A small spectrogram VAE, trained from scratch.
Training: soap at rate 0.0032, 5800 steps, batches of 128.
Rows from block 3 of the decoder of a small spectrogram VAE, named by matrix and row number. Each number is 50 + 15 x the weight over its row's rms, rounded and kept within 0 to 99. All counts start at 0. After the name is the row's rms in percent of the matrix's.
After each channel's rows are labels from the 100 clips, of 14976, where the channel reaches its highest value: "responds to" is what is common among them. Only what is clearly more common there than usual is listed. The data: babble in 24 made-up languages, each with its own sounds, syllables and stress or tones, from a formant synthesiser. In brackets: how many of the 100.
# conv: 3x3 conv (decoder.decb.0.1.conv.weight, 144x144x3x3, each kernel summed), inputs 0-143

conv.136 079:70 63 42 55 80 41 40 63 16 55 68 61 74 46 49 46 47 31 69 56 83 61 45 53 26 59 44 41 56 64 58 42 33 58 38 47 57 42 41 48 81 45 71 68 68 48 31 52 87 56 54 27 55 67 78 39 49 68 43 32 44 55 39 44 28 49 37 45 51 27 84 63 58 59 54 68 54 50 54 38 54 65 69 72 64 67 46 53 50 61 57 66 46 69 58 73 78 56 44 36 49 35 52 66 40 37 58 57 33 49 81 32 53 52 43 73 42 60 75 54 99 62 64 39 75 50 40 63 49 44 65 52 63 74 33 48 51 76 53 38 56 69 59 26
responds to: mains hum (58); clipping (28)

conv.21 126:29 60 30 50 37 67 50 55 52 63 57 54 48 59 53 47 46 55 31 61 36 46 37 45 80 38 53 38 30 63 52 58 43 44 54 52 49 61 67 99 49 44 48 35 30 39 48 37 60 45 63 73 57 49 40 51 54 75 78 71 73 28 54 38 52 62 67 55 32 45 64 46 44 52 49 51 54 44 51 55 56 60 50 61 58 38 32 71 52 45 47 55 48 48 19 57 29 41 45 49 26 49 54 66 58 38 30 29 31 50 55 34 55 40 41 49 45 42 47 64 16 32 60 94 28 64 64 48 68 47 33 76 42 69 44 20 85 31 38 50 89 42 17 68
responds to: mains hum (34); clipping (29)

conv.127 117:47 43 79 59 55 42 45 46 61 53 30 56 17 45 53 34 66 74 78 42 55 60 63 58 53 45 41 53 79 60 47 60 40 40 35 65 69 35 38 65 74 46 35 50 57 57 53 84 53 45 54 41 50 41 68 19 23 58 52 48 21 99 48 58 47 50 37 58 78 13 43 56 52 58 59 38 54 51 42 39 37 44 41 41 33 56 65 39 61 51 42 58 64 48 63 51 82 46 47 41 58 63 50 63 45 47 88 60 49 71 52 50 45 52 48 56 60 51 56 39 52 28 61 88 23 07 48 58 44 30 76 29 40 58 41 45 70 52 61 32 70 49 49 44
responds to: /t/ (35); /ǃ/ (32)

conv.109 062:42 38 40 62 62 53 32 55 09 42 39 58 33 65 53 49 54 49 02 38 40 42 56 55 43 61 46 34 50 27 64 25 66 88 46 54 50 31 28 55 66 42 35 56 62 53 55 25 63 56 83 55 48 42 67 52 49 55 69 45 61 43 69 65 60 61 61 57 60 23 60 23 38 47 50 48 59 42 50 37 38 55 62 40 28 39 96 13 52 24 13 41 77 33 47 38 48 53 54 66 48 50 45 51 30 59 30 40 51 59 56 68 61 49 56 44 47 54 47 40 55 48 53 35 67 49 41 37 57 63 60 53 32 56 34 70 44 13 48 29 42 33 79 38
responds to: clipping (71)

conv.126 068:42 67 56 80 89 52 59 66 79 54 38 37 64 31 43 55 87 51 70 49 29 43 65 38 48 42 34 37 60 59 55 40 31 42 38 37 65 54 65 53 43 44 67 51 80 59 38 47 52 43 34 64 21 70 60 54 43 15 65 38 28 58 39 64 63 77 42 45 31 43 49 38 34 42 65 60 36 59 72 56 49 57 63 73 56 65 44 39 45 47 32 40 31 66 42 48 46 53 62 67 32 54 50 49 70 49 54 77 57 72 28 61 41 25 52 18 40 50 45 48 63 37 55 74 23 64 51 39 32 49 28 24 35 72 52 29 74 62 41 60 50 19 60 51
responds to: voice: child-like voice (81); clipping (41)

conv.66 060:39 41 25 57 72 47 28 16 35 40 32 33 35 49 73 56 55 28 72 26 58 70 40 57 42 34 33 51 70 33 41 63 70 26 47 63 48 37 66 65 27 58 71 32 58 61 65 43 49 39 17 68 24 51 31 63 26 50 25 73 66 46 64 31 49 34 39 25 62 51 24 48 46 48 35 60 52 51 58 57 56 73 55 37 65 46 35 41 43 33 71 64 43 48 59 34 63 53 56 63 57 58 48 66 57 28 43 10 52 59 37 47 39 62 30 31 38 50 42 49 37 29 54 24 49 64 51 63 37 48 60 64 47 57 25 44 72 45 36 49 88 52 69 36
responds to: clipping (76)

conv.34 086:45 58 56 42 51 67 68 17 63 56 70 47 35 25 43 37 15 10 46 46 55 40 53 76 46 49 47 55 65 36 49 46 34 53 70 52 49 43 53 73 55 51 44 36 58 38 70 40 60 45 47 29 47 35 53 54 42 47 71 64 36 54 64 38 59 34 51 59 34 51 42 42 57 56 50 55 43 56 49 34 60 63 66 31 66 40 56 67 61 56 60 54 81 58 66 51 39 81 49 47 54 52 52 46 69 74 55 39 59 58 37 27 50 46 41 57 32 21 66 53 60 13 87 37 75 67 52 52 43 52 77 41 54 46 00 74 77 74 46 44 90 58 54 63
responds to: voice: child-like voice (55); clipping (40)

conv.93 088:53 49 74 48 48 53 62 38 50 43 53 53 32 53 72 56 44 51 21 38 65 57 26 55 35 42 52 41 45 47 44 44 53 51 48 23 49 42 56 47 54 45 63 46 57 45 37 57 69 47 33 27 48 69 65 73 30 15 33 52 52 59 33 46 49 46 34 57 03 55 20 44 50 70 54 54 41 25 77 39 56 51 64 71 57 60 71 17 36 63 61 75 33 84 68 62 72 49 40 34 34 41 66 64 50 47 42 52 37 64 50 64 38 68 29 47 38 53 62 33 35 56 41 24 64 09 55 41 63 53 58 50 49 48 44 49 36 57 61 47 00 55 68 45
responds to: mains hum (54)

conv.26 107:45 39 40 66 00 45 74 30 59 56 42 50 69 49 59 59 44 61 52 52 41 67 49 52 63 51 27 43 39 38 57 41 64 49 62 58 46 57 54 48 46 46 05 18 40 61 51 45 31 47 68 51 58 41 11 47 29 36 62 29 22 71 51 48 61 68 52 56 77 33 53 41 43 60 56 59 47 43 64 40 32 67 48 57 40 38 53 29 52 47 41 41 60 43 64 48 00 62 28 31 36 41 24 43 58 56 22 45 50 55 77 47 48 45 46 40 52 55 50 34 27 46 56 65 56 30 58 41 08 48 47 50 42 62 68 71 47 46 26 41 42 39 63 46
responds to: clipping (44); /ǃ/ (27)

conv.72 084:65 67 57 38 38 35 39 60 53 67 56 49 31 47 35 27 13 53 61 47 57 48 46 16 31 39 56 52 54 34 50 52 43 51 46 41 38 45 33 43 50 54 56 48 44 29 27 33 79 55 58 63 48 51 56 60 58 39 13 47 57 48 40 49 33 48 31 47 55 45 53 54 61 55 35 49 63 29 45 29 47 42 40 50 51 57 46 45 41 49 52 74 04 53 32 38 49 17 56 38 53 27 69 64 00 18 33 43 27 46 63 04 31 19 54 50 21 40 51 47 42 52 43 31 47 36 35 53 51 40 61 48 53 48 42 64 22 45 57 31 24 64 36 39
responds to: mains hum (55); /ts/ (38)

conv.37 093:53 55 56 40 87 32 62 51 42 79 80 62 59 47 88 57 58 69 58 65 47 34 70 58 58 24 49 45 56 54 59 43 48 45 63 37 38 45 30 44 72 39 52 41 58 59 73 25 67 40 65 33 51 58 50 85 62 11 43 38 42 81 40 57 51 71 64 58 40 35 43 41 54 57 50 59 40 79 42 29 68 40 51 42 34 49 65 19 46 54 69 42 64 46 49 40 95 60 39 54 51 44 41 51 52 58 48 31 41 55 73 61 52 53 81 42 49 31 74 46 49 74 58 43 47 56 47 60 51 65 56 45 48 67 41 30 70 50 64 42 01 51 37 38
responds to: clipping (59)

conv.33 124:42 46 67 56 42 58 53 59 44 71 45 56 46 69 44 46 35 47 93 58 61 71 46 47 99 44 26 46 37 54 41 43 40 44 53 43 37 46 46 56 47 52 14 64 54 62 53 87 59 49 50 48 43 51 65 42 35 37 55 62 48 73 46 57 62 88 63 43 67 47 50 42 48 47 57 53 59 43 48 44 59 55 24 31 32 69 56 26 50 54 48 56 59 52 54 46 58 69 60 46 50 03 51 41 67 55 18 33 63 51 49 55 45 52 56 53 46 41 47 42 48 44 79 85 49 45 61 51 50 54 66 45 49 66 48 70 93 82 25 58 39 45 34 48
responds to: /ts/ (44); mains hum (32); /s/ (27)

conv.48 118:50 50 41 40 29 34 55 61 37 33 60 37 43 52 29 54 14 51 46 41 49 72 42 54 49 39 66 61 64 72 44 40 79 66 75 22 59 42 73 04 38 45 64 60 69 48 66 38 60 40 45 36 40 55 35 56 36 50 26 73 33 54 43 47 46 77 47 58 64 53 41 60 47 35 55 47 43 57 57 47 62 18 29 38 48 49 42 55 37 44 27 40 43 50 39 46 66 33 56 77 56 55 37 91 24 51 07 50 76 36 39 38 58 34 59 46 44 39 16 44 52 48 36 19 41 45 70 52 58 78 58 45 56 45 59 57 49 70 42 57 52 47 16 36
responds to: voice: child-like voice (79); prosody: tones (58)

conv.61 083:29 30 45 63 20 53 72 48 58 54 40 55 57 37 45 56 27 61 43 63 38 48 72 35 63 46 35 20 78 62 44 18 65 59 40 38 57 45 41 52 55 36 35 44 21 45 58 41 65 30 56 25 38 37 32 44 47 56 18 68 46 59 70 51 41 48 53 77 63 61 25 26 29 35 56 62 45 49 28 56 43 20 46 51 41 29 25 41 42 28 29 30 49 48 60 70 47 42 47 81 55 37 36 60 42 48 56 33 51 39 50 39 49 39 52 34 53 65 33 33 43 13 63 57 52 25 56 41 39 59 44 70 30 22 19 59 38 24 78 47 59 35 51 60
responds to: clipping (39)

conv.100 106:53 44 47 55 99 40 40 58 72 54 28 46 27 41 64 47 70 53 16 47 57 35 40 71 30 44 62 36 53 61 56 56 21 44 52 53 61 59 20 80 31 48 53 38 81 60 50 03 45 46 60 52 18 54 53 35 62 81 44 49 37 75 50 50 66 34 46 52 46 51 67 56 38 60 57 52 49 54 60 53 44 59 59 40 49 44 34 37 59 44 56 47 59 39 59 39 36 52 39 54 70 38 69 23 71 53 75 54 49 59 50 61 29 49 88 60 54 44 60 50 48 52 35 74 28 28 49 53 47 29 62 58 57 34 44 22 23 61 49 54 68 51 58 54
responds to: prosody: tones (90); voice: child-like voice (79)

conv.36 132:43 40 34 70 68 16 39 60 41 82 99 21 47 50 54 54 62 63 52 37 38 50 34 50 42 48 44 50 40 59 55 49 38 24 59 06 48 36 35 27 80 36 23 38 29 51 39 50 15 52 57 45 40 47 40 47 51 41 28 18 30 43 45 46 55 63 48 50 48 49 50 46 41 29 48 55 54 68 46 45 48 45 90 34 47 34 48 51 43 43 34 33 44 26 61 55 44 59 38 52 79 53 43 44 36 50 38 30 37 23 63 50 59 51 54 49 46 46 34 61 54 83 50 34 23 26 50 44 41 47 35 61 43 63 64 38 34 33 61 53 38 50 51 39
responds to: voice: high voice (53)

conv.115 090:60 45 77 61 64 41 25 49 55 48 52 27 79 63 37 48 36 28 44 37 67 48 38 27 54 56 75 47 22 44 38 50 34 26 42 22 42 54 68 56 25 56 67 52 49 38 38 48 65 55 31 57 38 36 58 08 77 70 45 37 26 51 52 46 44 52 31 44 54 48 35 55 39 54 49 35 46 45 38 41 44 42 66 50 17 51 45 82 36 55 36 58 46 80 33 39 35 39 40 60 79 72 36 26 43 37 35 70 42 44 29 42 38 29 52 60 32 83 69 40 52 54 52 77 43 73 45 53 64 63 42 44 49 59 52 78 42 63 38 31 72 59 79 44
responds to: voice: child-like voice (69)

conv.23 105:40 60 59 58 54 25 44 46 48 65 65 58 56 18 42 57 37 45 77 54 48 39 49 34 59 28 46 57 31 36 54 32 67 31 40 49 46 88 61 53 53 30 54 40 39 60 36 30 34 61 53 62 36 50 57 55 68 35 30 58 50 54 53 49 42 59 54 64 51 35 41 36 42 47 67 85 51 48 38 26 38 24 44 32 32 51 36 61 32 46 58 49 08 39 48 20 51 28 75 53 53 57 40 35 08 39 36 59 61 63 47 32 56 30 79 41 32 44 30 31 60 53 39 80 74 40 59 31 46 65 57 46 27 79 63 44 75 40 57 50 68 34 22 58
responds to: clipping (54)

conv.137 108:57 64 46 48 34 56 53 35 76 63 55 51 40 77 59 40 44 56 54 56 52 42 79 57 56 39 45 51 76 51 69 54 09 39 50 32 56 32 26 89 26 68 25 72 34 39 35 45 80 70 62 57 65 00 61 76 46 51 46 64 65 37 50 57 66 47 61 46 88 34 34 57 59 49 53 38 37 70 43 50 39 70 54 53 91 53 40 59 56 66 70 57 55 47 50 39 46 66 42 52 15 54 62 66 56 70 48 63 56 31 40 42 46 70 64 47 47 26 51 47 55 69 57 58 73 66 36 63 48 29 68 46 57 40 52 66 47 61 40 54 71 52 50 53
responds to: voice: child-like voice (83); mains hum (30)

conv.101 155:39 47 53 57 57 63 44 50 42 29 95 30 50 37 43 51 26 25 50 45 34 34 52 78 25 39 54 47 56 29 50 40 41 58 35 55 44 74 40 22 61 40 44 47 88 48 45 54 27 42 43 39 49 69 44 32 37 37 30 52 31 62 45 58 50 50 52 47 52 55 77 36 44 51 37 44 42 51 66 28 80 29 51 54 20 31 56 49 47 41 46 38 52 42 31 40 35 38 46 59 56 60 39 48 23 61 48 35 56 41 34 40 70 45 15 35 36 56 72 52 39 48 48 21 26 33 45 36 48 73 43 50 33 46 00 44 43 51 55 53 63 42 43 54
responds to: voice: high voice (59)

conv.3 106:58 61 58 49 57 64 47 30 61 55 45 73 41 52 47 38 57 60 46 51 62 31 50 55 40 50 45 51 59 51 48 60 47 55 58 91 47 99 46 38 54 57 20 67 61 52 24 55 45 41 49 53 52 60 44 56 49 52 59 49 16 86 57 54 49 38 46 50 73 44 99 51 75 70 38 71 53 47 45 46 37 71 40 66 62 39 37 68 32 47 72 67 46 47 47 49 40 54 52 56 25 55 41 58 47 34 68 68 39 84 56 40 50 37 77 58 54 34 43 55 36 55 52 71 21 52 59 61 37 47 64 50 61 35 43 36 54 83 44 37 91 55 73 73
responds to: mains hum (70)

conv.125 087:46 49 53 37 61 25 41 56 76 34 63 24 47 22 40 48 57 62 72 30 59 69 30 18 60 53 66 77 32 56 36 66 31 26 54 35 47 26 45 42 25 47 25 43 24 26 40 36 23 69 41 61 59 34 60 37 51 65 59 40 50 68 46 24 37 41 45 40 71 43 55 53 53 41 50 65 58 45 45 61 35 60 40 43 24 56 54 74 35 50 76 60 42 52 21 45 46 57 47 53 62 37 40 18 43 32 21 38 36 53 43 21 42 33 69 59 31 56 20 46 68 27 40 33 43 54 34 46 55 34 39 26 39 56 46 32 46 18 57 53 66 51 49 39
responds to: mains hum (30)

conv.113 095:39 56 58 43 22 34 61 52 52 66 74 31 61 42 42 47 28 57 43 27 46 47 50 56 85 28 48 54 72 24 42 38 58 56 51 39 55 31 37 28 46 53 30 29 56 55 51 35 52 47 26 27 41 39 21 72 24 58 25 27 38 72 56 49 43 67 48 46 55 31 56 43 53 25 46 49 32 69 76 33 42 15 83 40 63 45 48 41 37 42 37 50 53 41 59 47 48 42 37 61 35 39 66 52 31 49 60 49 66 38 56 51 66 39 27 36 29 57 48 66 21 53 56 51 57 46 31 45 56 55 52 61 48 14 58 56 41 40 65 75 99 45 32 43
responds to: mains hum (32); clipping (31)

conv.97 142:49 37 53 26 73 62 42 58 53 31 42 66 19 58 54 21 77 24 47 09 51 74 16 50 66 41 50 48 10 50 25 50 35 27 40 39 37 46 35 42 41 41 45 54 44 28 48 44 50 38 24 45 50 54 54 48 33 19 55 74 53 46 27 30 33 65 26 29 45 41 29 44 42 39 29 39 44 30 31 61 50 38 35 39 68 43 54 43 56 47 33 45 68 40 45 59 65 52 49 23 21 46 45 19 67 55 44 60 31 33 42 55 25 75 54 45 46 58 34 48 52 45 41 42 56 63 27 45 70 40 50 53 45 49 46 54 56 89 38 68 38 42 52 48
responds to: mains hum (30)

conv.32 095:50 53 36 59 80 19 61 68 53 58 50 41 21 71 54 52 41 49 36 48 60 40 63 48 69 56 43 37 48 42 62 57 55 44 42 34 48 13 56 75 59 40 50 59 58 62 36 35 65 33 54 69 56 33 56 52 42 04 58 22 13 08 69 54 50 40 56 50 10 44 49 48 46 59 40 64 37 54 49 44 33 62 65 54 51 38 38 41 47 54 40 39 55 30 70 56 70 50 40 25 52 35 47 51 57 34 45 52 36 69 69 50 56 42 67 44 44 62 28 70 28 68 41 50 40 19 47 55 25 09 47 48 53 75 65 39 45 32 57 63 20 36 40 56
responds to: prosody: tones (62); voice: child-like voice (57)

conv.135 117:45 54 36 77 52 35 44 59 72 48 44 33 43 53 43 62 57 08 52 61 45 58 64 50 39 41 43 51 42 62 53 50 29 48 44 33 45 11 33 35 48 41 39 61 64 49 31 67 19 46 47 56 51 50 44 46 32 37 86 11 26 83 42 50 73 53 51 56 57 81 44 59 52 34 60 64 44 48 32 51 42 42 78 35 16 43 49 32 64 43 40 45 39 42 35 56 52 56 64 36 52 87 45 31 67 37 67 49 52 47 61 50 62 32 29 49 45 39 45 33 69 62 82 43 41 37 45 42 40 22 27 62 29 69 49 55 48 23 43 26 42 37 80 55
responds to: voice: child-like voice (100)

conv.18 076:45 34 59 49 22 54 73 52 50 53 40 42 43 32 31 65 65 88 63 55 45 58 52 55 72 47 49 35 66 65 51 47 39 68 34 60 59 66 65 84 62 39 54 18 62 56 53 69 26 51 50 61 54 55 36 65 41 65 67 67 44 52 67 61 49 61 66 63 55 46 43 25 21 49 55 51 40 63 37 64 39 66 55 51 52 47 52 41 52 39 65 42 50 20 56 62 10 35 38 64 39 48 39 44 73 40 21 40 70 45 60 67 62 56 57 42 65 33 57 63 55 62 44 86 42 63 57 37 43 51 28 59 40 31 99 56 15 65 36 47 78 38 72 72
responds to: clipping (67)

conv.119 069:38 45 44 43 56 40 39 34 77 54 54 41 60 57 50 39 49 09 45 90 42 20 55 46 22 40 42 55 83 33 52 45 56 67 68 37 36 40 21 29 52 61 42 42 52 62 73 65 55 48 63 17 08 34 45 45 38 18 34 48 76 31 44 51 61 28 58 62 45 41 48 62 61 48 52 37 35 55 42 61 44 80 49 30 54 46 16 78 36 51 49 46 47 54 49 55 51 47 45 38 46 43 55 44 53 48 63 38 67 50 15 43 27 58 54 60 47 24 59 34 49 49 54 50 63 21 37 51 47 48 55 50 48 46 26 49 40 30 84 37 32 68 81 46
responds to: clipping (82)

conv.73 105:58 76 52 58 47 47 32 44 66 66 30 63 82 50 41 57 30 20 54 26 59 38 44 35 87 57 49 73 39 56 46 42 50 39 45 52 61 39 34 54 16 49 17 21 69 60 57 35 67 43 41 52 39 55 56 31 55 12 38 54 52 83 48 53 56 77 47 56 34 54 52 48 54 31 64 57 51 44 46 44 40 45 59 35 13 60 42 44 54 41 43 49 40 47 27 36 62 47 53 52 43 56 38 46 40 36 58 69 49 54 42 37 30 35 64 34 21 36 36 32 39 42 53 52 42 05 54 44 72 43 47 51 61 40 72 91 87 56 29 59 56 49 37 50
responds to: /t/ (32); /ǃ/ (29); mains hum (29)

conv.38 086:59 56 60 49 29 41 38 61 56 45 51 20 38 67 20 48 27 60 49 34 62 61 39 39 32 61 50 77 50 45 38 65 54 51 53 69 40 43 64 34 44 73 40 43 66 26 31 44 49 70 66 55 53 29 45 44 59 81 52 35 35 79 33 23 45 46 32 54 62 57 32 73 54 65 36 60 53 39 65 45 53 38 36 46 54 56 29 66 62 45 50 45 43 32 49 72 12 37 50 47 80 42 66 52 27 21 37 26 24 56 59 22 45 16 58 65 25 63 62 64 32 56 41 52 56 32 50 55 34 68 64 42 77 46 56 59 39 40 40 52 62 55 77 14
responds to: voice: child-like voice (82); quiet level (59); mains hum (48); thin (high-pass) (45)

conv.67 070:40 66 16 57 03 29 44 30 50 46 32 51 46 68 64 70 49 51 28 29 30 35 40 61 40 48 44 48 33 60 58 49 57 77 48 60 68 61 54 40 26 45 66 66 53 47 43 50 27 68 51 38 76 55 65 24 37 62 54 31 45 84 53 45 42 54 52 65 36 83 38 35 59 54 64 60 63 44 76 38 43 34 67 68 59 46 25 29 47 40 53 55 32 23 39 31 63 17 68 74 34 61 33 48 51 50 27 50 48 67 41 51 51 33 48 44 58 43 46 46 69 49 40 35 69 37 51 54 55 61 52 65 24 60 73 51 63 41 08 29 47 41 40 53
responds to: clipping (83)

conv.55 119:49 41 46 49 29 27 50 55 40 63 89 44 47 49 39 44 38 84 28 47 50 54 52 67 45 41 47 55 48 25 59 42 75 42 57 58 52 50 44 21 68 48 54 46 30 52 59 31 53 46 43 38 37 72 36 58 41 41 26 43 31 47 41 49 55 23 54 65 18 58 55 51 40 41 36 67 42 61 43 37 49 72 66 74 65 45 00 15 38 44 52 35 66 54 47 39 67 63 36 58 69 25 44 51 38 60 26 56 57 54 57 52 60 50 30 50 44 51 54 64 48 76 30 23 31 52 57 43 44 50 48 49 56 43 63 27 33 39 38 55 26 52 04 45
responds to: prosody: tones (60); voice: high voice (53)

conv.86 095:53 56 58 60 65 34 36 61 50 52 59 57 48 44 31 44 16 54 55 50 68 33 48 39 71 41 71 69 50 55 48 65 60 57 51 58 51 59 47 78 39 51 48 58 50 32 29 53 58 48 35 61 52 19 60 33 51 51 70 51 55 53 43 36 35 61 31 59 28 44 48 63 53 56 46 39 43 42 44 00 55 22 51 46 30 41 59 74 32 57 65 76 16 62 34 41 65 20 40 63 63 46 56 70 19 16 35 53 15 43 31 06 59 12 77 59 30 37 52 38 56 30 58 47 61 55 47 53 62 58 51 51 61 56 48 40 68 29 30 45 53 49 35 48
responds to: mains hum (61)